Rows from block 6 of a small image deblurring model, named by matrix and row number. Each number is 50 + 10 x the weight over its row's rms, rounded and kept within 0 to 99. All counts start at 0.
After each channel's rows are labels from the 100 images, of 14848, where the channel reaches its highest value: "top examples" is what is common among them. Only what is clearly more common there than usual is listed. The data: coloured fractals of 300 iterated function systems on busy backdrops. In brackets: how many of the 100, against the usual share in percent.
# conv: 3x3 conv (model.mid.0.conv.weight, 256x256x3x3, each kernel summed), inputs 0-127

conv.137:53 62 57 42 49 52 48 50 70 66 34 43 64 60 58 51 62 50 37 39 62 40 63 37 43 52 48 52 39 53 65 35 37 58 50 40 41 57 34 49 54 53 63 50 40 53 41 47 48 61 57 57 48 46 39 63 39 53 36 40 58 39 59 33 66 47 29 36 45 65 68 71 49 63 38 66 62 59 62 50 36 33 48 49 63 61 45 45 40 60 38 49 67 34 49 57 43 63 36 60 40 58 51 45 26 56 48 43 38 51 48 51 51 39 41 38 50 53 45 64 48 48 58 54 41 61 37 58
top examples: grey (41 vs 8.5)

conv.34:61 49 60 39 37 36 40 35 44 66 40 52 51 47 53 29 47 45 52 55 48 44 50 52 35 40 35 61 51 42 50 46 45 59 31 46 51 51 48 71 65 64 58 69 42 31 45 71 35 49 53 59 34 69 40 58 52 62 50 34 47 49 57 44 50 59 42 43 39 47 50 56 57 42 55 54 49 49 49 33 52 48 60 37 53 41 66 44 52 51 51 53 46 47 26 49 40 47 53 57 51 60 65 43 42 59 68 42 45 35 64 39 28 42 44 67 64 47 39 48 34 37 49 63 56 50 48 48
top examples: grey (69 vs 8.5)

conv.126:64 44 65 41 37 33 38 33 44 64 48 56 44 44 59 32 46 41 56 54 46 46 45 56 40 40 31 65 55 45 45 53 48 57 38 49 54 48 54 67 64 65 54 66 45 33 50 65 34 45 47 58 35 65 41 58 56 65 55 38 43 53 49 51 45 59 44 53 37 44 44 50 61 41 49 42 45 44 46 34 54 56 60 39 46 44 63 45 54 44 55 58 40 58 32 44 36 46 55 52 56 60 66 39 51 55 66 37 51 34 62 37 34 46 46 73 66 43 39 45 35 32 48 62 53 47 53 44
top examples: sparse (76 vs 29.8)

conv.231:54 44 62 27 46 36 46 46 30 73 53 58 32 45 59 38 47 44 52 56 43 53 43 57 33 45 30 54 56 43 45 55 55 66 49 65 57 38 45 63 70 62 50 71 41 39 58 55 47 42 41 60 31 60 28 51 56 61 53 34 42 59 47 58 46 54 37 58 35 47 43 34 56 43 55 42 43 43 48 45 54 57 55 47 42 48 56 54 58 42 60 58 49 62 48 43 35 44 54 48 58 68 53 46 68 57 67 36 68 41 55 45 46 52 53 72 55 44 37 43 45 33 44 65 56 44 50 43
top examples: grey (27 vs 8.5)

conv.182:52 60 54 41 48 55 49 49 71 67 35 44 67 59 57 53 62 51 38 40 61 38 62 38 45 51 51 51 40 55 65 36 38 60 49 32 40 56 38 48 55 52 63 47 37 54 37 48 49 63 56 57 48 44 40 60 39 52 36 44 59 37 61 32 64 48 27 35 46 63 65 71 49 62 40 66 62 57 62 48 36 33 49 49 60 59 47 44 40 62 36 47 65 32 50 58 45 63 37 67 38 57 51 46 31 58 48 45 30 50 49 51 49 38 34 39 49 54 46 65 48 50 59 50 40 63 37 57
top examples: grey (50 vs 8.5)

conv.83:50 58 47 55 49 66 56 55 70 51 51 48 64 61 47 57 70 51 34 39 56 46 59 41 53 59 49 43 39 66 72 38 45 50 70 51 40 52 37 41 46 47 49 44 55 60 49 32 53 55 49 48 56 31 54 53 45 48 45 52 52 34 47 37 65 37 55 53 54 65 68 56 47 53 29 58 54 49 66 52 33 48 45 55 52 68 26 55 41 53 44 48 69 46 53 57 51 59 38 52 40 49 48 49 45 49 46 57 47 57 37 57 55 50 57 32 31 57 58 66 55 57 46 39 31 59 40 51
top examples: grey (30 vs 8.5)

conv.193:39 63 40 53 62 61 61 62 55 52 39 38 57 64 41 59 58 62 42 38 62 42 59 39 56 63 57 37 37 60 61 45 42 54 62 48 38 60 47 43 43 43 57 41 40 59 39 36 60 61 58 55 57 40 50 59 37 41 41 48 63 42 61 41 61 37 38 39 56 61 60 55 39 62 37 55 61 63 62 62 42 40 39 60 61 63 35 49 38 61 40 40 59 40 60 62 56 61 40 63 41 51 40 60 41 57 42 55 45 58 38 61 61 39 38 35 33 63 57 59 62 56 63 47 38 59 43 63
top examples: grey (61 vs 8.5)

conv.29:49 58 57 38 52 42 54 50 57 70 41 45 60 61 54 45 69 53 27 41 57 43 59 43 37 55 36 50 38 55 67 29 41 62 51 45 41 54 25 59 57 52 67 60 38 47 43 51 50 58 53 63 42 57 30 61 42 55 39 40 59 36 58 40 62 45 35 43 41 61 73 58 47 59 37 63 58 56 63 53 36 37 46 50 55 62 47 46 42 56 42 46 72 42 50 59 45 59 38 65 39 60 50 49 42 68 52 44 48 51 45 54 51 37 40 62 52 57 42 66 49 37 59 62 38 62 31 56
top examples: sparse (80 vs 29.8); grey (33 vs 8.5)

conv.37:58 44 64 27 42 36 42 42 40 75 44 56 45 45 52 36 51 43 50 55 45 46 46 56 33 45 30 57 57 43 48 44 48 75 45 55 58 45 46 64 68 61 59 70 36 38 50 61 41 43 47 70 33 61 27 63 55 62 51 29 45 53 56 51 51 57 27 50 37 46 50 46 58 46 53 49 45 46 46 44 52 53 58 41 46 42 61 47 56 45 55 58 46 50 40 43 37 49 52 56 55 72 58 42 51 65 65 38 56 39 56 42 42 43 44 68 56 44 38 47 43 32 47 68 53 47 45 44
top examples: grey (81 vs 8.5)

conv.19:57 48 68 50 46 27 44 37 43 75 45 53 46 49 40 41 37 46 62 53 44 47 49 52 18 45 33 67 49 40 45 54 48 68 39 66 51 51 54 59 56 57 52 68 41 29 50 67 42 49 55 61 45 63 39 59 56 62 64 41 42 54 64 46 54 55 32 37 34 49 53 43 57 42 49 40 44 47 51 38 56 56 53 29 45 48 57 53 55 41 56 53 39 41 35 45 40 43 54 55 57 53 61 44 43 45 57 44 60 46 56 43 33 41 39 60 57 46 32 45 31 35 40 79 62 45 72 44
top examples: sparse (86 vs 29.8); white (29 vs 8.4)

conv.207:40 62 43 52 61 58 61 61 60 53 39 38 60 63 46 60 59 61 43 38 62 39 61 38 53 61 57 39 36 61 60 46 40 55 61 49 38 60 45 41 42 42 59 41 41 58 39 37 60 61 60 56 59 39 48 63 38 43 43 52 63 39 65 40 62 38 38 39 57 62 60 58 39 61 36 56 61 62 60 61 41 40 38 59 61 63 37 47 38 61 38 40 57 41 59 63 55 61 40 61 39 54 40 59 39 56 41 53 42 61 39 61 61 37 39 37 38 62 55 60 62 57 63 44 41 61 44 62
top examples: grey (60 vs 8.5)

conv.222:40 61 39 55 61 64 60 61 59 53 39 38 58 61 41 58 57 62 46 40 61 43 57 38 56 61 60 40 37 62 59 48 41 52 63 47 38 60 52 39 37 41 55 36 45 61 41 38 61 61 59 51 61 35 53 61 39 42 47 48 63 38 63 42 61 40 39 42 56 62 59 52 40 60 36 52 59 60 60 60 44 43 40 58 60 62 35 48 40 59 38 40 56 44 60 61 58 60 41 59 42 50 41 58 34 53 38 58 39 62 42 62 63 38 38 28 35 59 56 57 64 63 61 44 40 57 46 60
top examples: grey (37 vs 8.5); orange (25 vs 8.4)

conv.157:54 49 60 38 48 33 47 46 21 74 43 52 35 48 52 38 47 46 46 50 47 43 47 52 28 49 28 50 51 42 47 55 47 71 47 63 53 45 40 64 75 61 57 73 34 37 50 55 46 48 47 68 28 59 29 59 52 62 49 32 45 55 58 51 50 50 25 49 34 51 49 44 54 45 51 49 47 49 51 46 52 52 52 48 48 47 53 47 52 47 55 55 51 53 44 48 35 47 48 58 51 69 54 46 61 59 66 33 65 41 49 48 43 42 41 68 52 47 31 49 44 31 48 70 48 49 47 47
top examples: grey (50 vs 8.5)

conv.114:55 48 60 43 44 33 44 42 31 80 37 53 41 48 43 32 41 46 56 53 50 44 44 52 27 41 26 57 50 35 49 58 49 64 30 54 52 49 59 73 58 59 54 67 37 24 43 64 45 49 53 58 37 68 40 57 51 61 56 27 51 52 62 46 53 59 29 42 36 48 51 45 54 48 50 44 47 51 48 43 56 46 55 32 51 48 58 45 51 46 53 53 48 45 33 48 42 48 54 57 53 58 59 47 42 52 61 42 53 39 59 42 38 35 36 54 57 44 37 48 41 34 50 71 55 47 57 48
top examples: grey (54 vs 8.5)

conv.197:38 55 32 62 58 70 58 62 65 36 49 45 53 56 41 67 54 58 44 43 55 50 54 42 65 57 65 40 43 61 56 49 51 43 59 51 43 46 47 34 33 35 47 33 59 65 50 35 61 57 43 42 69 31 60 51 48 34 45 61 55 47 49 47 53 41 55 50 65 55 54 52 41 51 44 54 54 51 57 58 45 46 41 63 51 58 35 67 44 54 48 45 56 52 64 57 63 55 44 50 45 42 37 59 51 45 35 62 47 67 42 62 63 52 57 23 38 56 65 56 63 65 52 32 44 54 47 54
top examples: grey (43 vs 8.5)

conv.162:43 58 45 45 56 71 58 60 63 63 46 48 62 58 41 63 62 51 39 41 57 47 58 41 44 62 57 36 38 49 65 34 43 57 64 45 38 43 31 42 47 44 60 42 47 65 47 31 60 60 45 54 53 31 43 61 44 43 37 52 52 42 56 34 56 37 34 43 54 60 61 60 45 57 41 66 57 50 64 60 36 34 39 60 53 63 32 66 40 56 45 49 65 41 59 59 51 58 39 60 42 50 43 53 45 52 43 53 37 63 40 58 63 46 50 30 42 56 52 64 58 56 54 42 38 58 36 51
top examples: grey (33 vs 8.5)

conv.255:55 50 63 28 50 36 47 46 33 78 42 51 42 50 47 35 50 51 48 49 48 37 52 46 28 53 31 54 53 44 47 46 45 72 48 53 52 46 41 68 71 62 58 69 33 39 47 58 48 49 50 66 27 64 24 61 50 62 46 37 45 55 63 49 55 52 28 46 36 53 50 42 54 48 50 51 51 52 50 47 47 46 53 44 50 50 55 44 54 47 57 56 49 52 43 44 32 54 48 58 53 67 55 45 51 63 68 38 61 40 49 47 43 44 42 72 55 50 37 49 44 30 50 71 46 51 45 49
top examples: grey (69 vs 8.5)

conv.58:53 60 50 52 50 58 50 47 69 49 35 46 73 60 43 55 67 50 35 39 61 39 64 36 55 54 55 49 39 53 65 30 36 51 51 39 39 56 32 44 49 49 63 44 50 54 38 49 48 64 54 54 54 45 50 62 39 48 34 51 56 36 58 33 63 47 46 37 53 64 70 65 49 58 38 70 62 56 65 49 34 36 48 47 61 57 46 49 40 62 39 47 64 28 48 59 50 64 35 60 37 53 53 46 31 60 45 51 33 53 47 52 50 43 47 39 48 57 54 64 47 54 56 45 37 62 33 56
top examples: sparse (77 vs 29.8); grey (31 vs 8.5)

conv.246:62 48 64 35 40 33 41 37 42 67 46 55 44 50 58 32 50 42 50 51 46 47 48 53 32 44 28 62 52 45 48 49 48 68 42 53 54 45 48 69 67 65 56 71 38 36 50 61 37 46 49 62 31 64 33 56 54 66 51 37 48 52 53 51 53 56 40 50 31 48 47 44 61 46 49 48 47 47 50 39 51 52 59 38 48 50 56 45 52 47 55 57 50 53 36 49 34 48 52 54 53 63 63 38 51 59 66 36 57 36 58 39 37 45 45 67 58 47 34 49 36 31 47 70 52 47 50 46
top examples: grey (87 vs 8.5)

conv.236:40 61 39 58 59 62 59 60 62 44 40 40 61 61 45 61 58 59 42 40 61 42 60 38 59 59 62 41 38 60 60 43 43 47 59 41 38 58 43 39 39 40 59 38 48 63 41 38 60 61 57 52 61 38 55 59 41 40 41 56 59 40 59 39 59 38 46 38 60 61 60 60 40 59 40 59 60 59 61 58 41 40 40 60 59 63 38 49 39 60 40 39 60 39 60 62 60 59 40 60 41 49 41 59 38 57 37 59 37 62 40 60 61 40 42 31 40 59 59 61 58 61 59 40 39 60 42 60
top examples: grey (27 vs 8.5)

conv.150:56 57 58 21 53 40 54 48 54 74 41 44 55 61 54 45 63 56 38 46 60 41 59 41 37 49 46 56 40 46 60 47 44 64 49 41 42 47 36 62 61 68 56 50 34 43 46 55 48 61 51 64 36 55 29 60 40 61 36 45 58 47 64 41 53 49 19 44 31 58 49 49 51 61 50 54 59 58 61 50 38 32 49 41 60 60 50 41 42 56 45 48 66 43 47 55 30 60 37 65 43 68 59 48 50 61 60 27 44 44 50 53 47 41 38 65 65 53 37 58 39 39 59 55 47 58 38 56
top examples: grey (78 vs 8.5)

conv.202:40 57 41 41 60 52 60 62 50 48 33 38 53 62 40 51 62 61 35 41 58 42 54 50 53 62 55 36 46 56 59 36 41 52 64 46 45 57 33 49 48 43 71 49 32 57 35 39 60 51 58 58 51 50 45 61 39 42 30 49 66 43 63 42 62 39 38 34 55 54 60 56 41 68 42 66 60 64 54 63 44 35 41 61 60 69 43 47 41 58 42 39 64 41 64 59 56 61 41 67 42 55 41 61 45 71 46 54 50 51 33 60 59 35 35 47 42 62 55 60 61 45 66 49 42 60 34 62
top examples: sparse (71 vs 29.8); grey (58 vs 8.5)

conv.5:40 63 42 54 63 58 62 62 59 50 39 36 56 64 48 59 57 62 42 37 63 43 59 39 54 64 57 37 37 62 57 48 43 54 63 52 37 60 44 44 40 42 57 42 42 58 41 38 62 60 56 54 58 40 50 57 37 43 45 49 66 40 61 43 65 36 38 39 55 61 60 53 39 61 36 55 62 64 57 61 43 39 37 60 60 64 36 48 38 60 38 39 60 43 59 63 55 60 40 60 40 53 40 59 42 55 39 53 48 59 36 63 62 37 39 35 36 64 54 59 62 57 63 46 40 62 50 63
top examples: grey (56 vs 8.5)

conv.190:52 48 63 31 50 37 48 48 36 80 41 51 36 49 45 35 41 50 57 54 49 46 44 54 25 46 36 56 52 39 47 57 47 70 45 55 53 48 54 68 61 60 55 61 29 38 45 52 47 47 54 62 36 62 30 58 52 66 56 34 48 61 63 50 45 54 23 44 24 45 41 43 53 52 55 44 47 53 47 50 60 46 54 43 50 49 50 41 54 46 56 55 49 53 46 46 36 46 56 62 58 61 53 45 50 53 59 28 56 43 54 46 47 37 36 53 58 46 23 45 44 29 53 72 55 44 56 52
top examples: grey (35 vs 8.5); dense (26 vs 7.5)

conv.153:60 52 64 29 43 36 43 40 42 75 42 52 43 51 58 36 49 44 50 50 50 44 50 48 29 47 30 59 49 48 49 52 47 66 45 53 50 46 49 68 68 66 59 68 32 37 47 58 39 50 48 68 33 61 24 64 50 67 51 30 50 52 57 51 55 55 36 48 34 52 47 47 57 49 47 46 51 50 52 43 49 51 55 40 49 52 57 41 51 48 52 55 48 54 38 48 31 51 49 58 52 69 60 41 47 60 65 32 54 39 55 43 40 41 41 65 59 48 33 48 41 28 51 69 50 49 50 50
top examples: grey (72 vs 8.5)

conv.154:47 50 48 44 49 58 50 52 55 77 42 59 43 54 33 59 69 45 32 40 48 48 54 45 42 54 37 44 46 46 68 46 49 51 67 55 49 37 31 50 52 47 54 51 42 52 53 35 53 54 39 51 47 36 35 56 52 48 35 37 43 50 50 51 59 46 40 48 47 72 62 53 53 46 27 48 47 41 86 56 32 48 46 52 42 72 30 72 52 44 55 59 81 49 53 47 48 63 35 53 51 56 46 55 52 49 47 54 56 59 40 52 61 35 49 26 42 45 55 54 52 42 45 49 36 50 43 43
top examples: grey (30 vs 8.5)

conv.199:40 64 38 49 64 59 62 62 49 50 39 36 49 65 53 60 53 61 44 37 63 42 56 39 51 62 61 36 35 57 53 48 45 53 59 47 35 55 40 42 44 44 58 42 33 61 40 35 62 61 58 61 54 38 48 56 39 40 42 51 62 47 64 52 58 33 27 40 54 60 56 55 40 62 40 55 61 64 61 61 48 40 36 65 59 66 35 43 37 60 41 39 63 41 61 65 55 58 42 58 41 54 41 60 45 54 40 54 47 59 34 62 61 39 33 35 38 64 50 58 58 57 65 44 42 58 49 63
top examples: grey (51 vs 8.5); orange (26 vs 8.4)

conv.164:59 49 64 28 43 34 43 41 40 73 42 52 42 50 53 34 52 45 49 50 48 45 47 51 27 47 25 58 49 46 50 48 48 70 45 57 51 46 45 71 66 63 59 70 36 37 49 59 40 48 49 67 32 60 27 60 51 66 49 27 49 51 58 50 52 54 35 48 31 50 49 46 57 49 48 46 48 50 52 43 52 50 55 41 49 53 55 45 51 47 52 55 51 53 40 49 36 49 50 57 51 66 59 40 50 61 65 35 57 38 54 45 41 40 40 64 56 48 31 48 40 29 50 72 49 48 50 48
top examples: grey (70 vs 8.5)

conv.132:52 61 53 44 49 58 48 48 71 59 38 45 71 59 55 54 63 50 36 41 61 38 64 39 50 52 50 52 39 55 66 30 35 59 50 32 40 58 33 47 52 50 67 49 44 55 38 47 47 61 57 58 51 46 41 66 40 50 36 47 57 37 58 32 62 48 39 38 49 63 67 72 50 61 39 68 61 56 63 48 36 37 49 49 63 56 49 44 41 61 37 46 65 30 48 59 48 64 38 67 38 57 52 46 26 64 48 49 30 52 50 50 49 36 42 41 53 55 51 65 46 50 55 45 40 62 34 56
top examples: grey (45 vs 8.5)

conv.61:41 64 44 48 63 59 62 61 56 53 41 36 59 65 47 58 58 61 40 37 63 45 60 38 53 63 59 38 36 63 60 41 43 54 63 47 38 59 44 43 44 45 59 42 44 58 43 39 61 62 54 54 55 42 48 58 36 44 41 49 65 40 61 41 65 37 39 41 54 61 61 57 40 64 39 58 62 63 61 63 41 38 38 61 60 63 37 49 38 61 38 40 60 40 61 63 54 62 40 60 39 52 40 57 42 59 41 51 43 58 37 62 62 39 43 37 38 64 53 60 61 54 64 45 39 61 42 62
top examples: grey (60 vs 8.5)

conv.103:48 53 50 49 54 63 54 53 68 58 49 48 57 59 40 59 71 50 34 35 55 50 53 43 45 62 55 39 37 58 74 49 49 52 73 51 39 46 40 42 49 49 48 46 49 63 50 24 55 58 47 51 52 27 47 51 46 50 36 49 59 34 54 40 62 38 39 46 51 67 63 47 46 58 28 54 52 49 72 54 36 45 42 57 50 77 24 59 44 54 43 49 78 41 58 59 48 56 37 54 41 49 45 54 51 41 46 50 48 54 33 59 61 49 49 27 35 55 50 65 55 54 52 50 33 56 43 51
top examples: grey (40 vs 8.5)

conv.217:58 45 62 26 44 35 42 42 34 74 47 56 39 47 56 36 48 42 50 55 44 50 44 56 32 43 35 56 54 44 50 50 52 71 47 63 55 42 49 66 68 62 56 72 32 38 54 56 42 45 45 64 32 60 25 57 55 63 51 27 45 56 52 53 48 55 26 52 38 46 45 45 58 45 52 45 45 45 49 44 54 54 56 44 44 49 57 46 55 44 56 58 46 59 43 44 36 49 51 55 56 70 58 42 56 62 65 35 59 40 55 42 43 46 46 73 55 44 36 46 44 29 48 69 55 45 49 45
top examples: grey (75 vs 8.5)

conv.225:41 59 34 57 58 68 59 59 69 41 47 44 60 58 44 64 58 57 44 41 58 44 56 40 63 59 64 40 38 59 59 46 46 42 59 44 38 52 42 34 42 40 57 35 52 64 45 36 59 60 50 48 61 31 59 54 43 36 42 57 56 42 53 43 56 39 50 44 67 58 58 65 41 55 42 57 56 53 60 56 43 42 39 59 57 59 36 56 41 57 42 42 59 44 60 60 59 58 43 58 42 47 40 60 41 51 39 61 39 62 42 60 60 47 49 26 40 57 64 59 60 68 55 34 42 57 44 55
top examples: grey (35 vs 8.5)

conv.206:53 51 70 31 53 34 54 49 31 70 42 47 44 51 46 35 53 53 45 48 50 41 51 48 30 55 32 47 49 46 49 43 46 72 53 59 49 48 37 76 68 60 56 63 38 35 49 58 48 50 47 63 30 66 27 61 48 64 46 37 49 52 57 53 53 45 28 50 31 55 49 32 52 50 52 47 51 49 54 49 45 49 47 47 49 53 53 40 50 49 52 52 50 46 47 51 38 52 45 56 48 63 52 47 50 68 68 32 71 36 49 55 46 44 45 72 48 53 36 48 45 29 48 64 50 52 50 48
top examples: grey (55 vs 8.5)

conv.247:59 45 62 24 43 36 42 41 43 80 43 56 42 47 53 35 51 42 50 53 46 47 44 55 32 45 29 58 54 41 50 48 50 71 48 54 55 44 47 68 68 63 58 69 35 42 50 58 41 45 47 63 35 63 25 59 54 63 50 28 47 53 56 52 50 56 27 48 32 47 50 44 59 48 51 49 46 45 51 43 52 50 57 42 46 53 55 46 55 45 56 59 53 52 41 45 36 48 52 58 55 65 59 40 49 62 67 37 57 39 54 44 42 42 42 64 59 46 35 47 41 30 48 68 51 47 47 45
top examples: grey (84 vs 8.5)

conv.220:52 60 47 59 48 61 47 51 83 43 44 45 69 60 66 62 66 50 34 36 60 46 56 37 61 55 59 51 36 67 63 36 45 50 55 36 36 54 36 35 45 43 57 47 50 62 46 39 50 63 51 52 56 35 55 57 41 46 35 57 58 41 42 41 52 43 60 43 57 58 67 69 47 59 37 64 59 54 70 50 40 43 45 53 55 68 41 49 41 59 40 46 65 43 57 62 54 59 38 55 39 52 49 45 36 57 42 51 32 54 44 56 56 44 53 27 44 56 59 59 56 59 56 39 33 58 36 58
top examples: sparse (62 vs 29.8); grey (30 vs 8.5)

conv.115:48 60 50 49 52 67 56 56 64 57 48 43 66 64 49 59 65 54 36 35 60 46 58 39 51 62 53 40 34 58 69 44 45 53 64 46 37 55 40 42 48 49 55 45 47 59 47 32 54 59 52 51 52 36 46 52 41 49 37 50 64 34 55 35 65 38 38 46 54 61 66 59 44 58 32 58 56 55 65 57 34 42 40 57 57 67 34 53 38 58 36 43 70 35 56 62 48 59 36 61 36 51 48 51 43 50 45 52 44 54 37 59 60 48 45 31 36 63 53 67 56 54 57 46 34 62 36 56
top examples: grey (30 vs 8.5)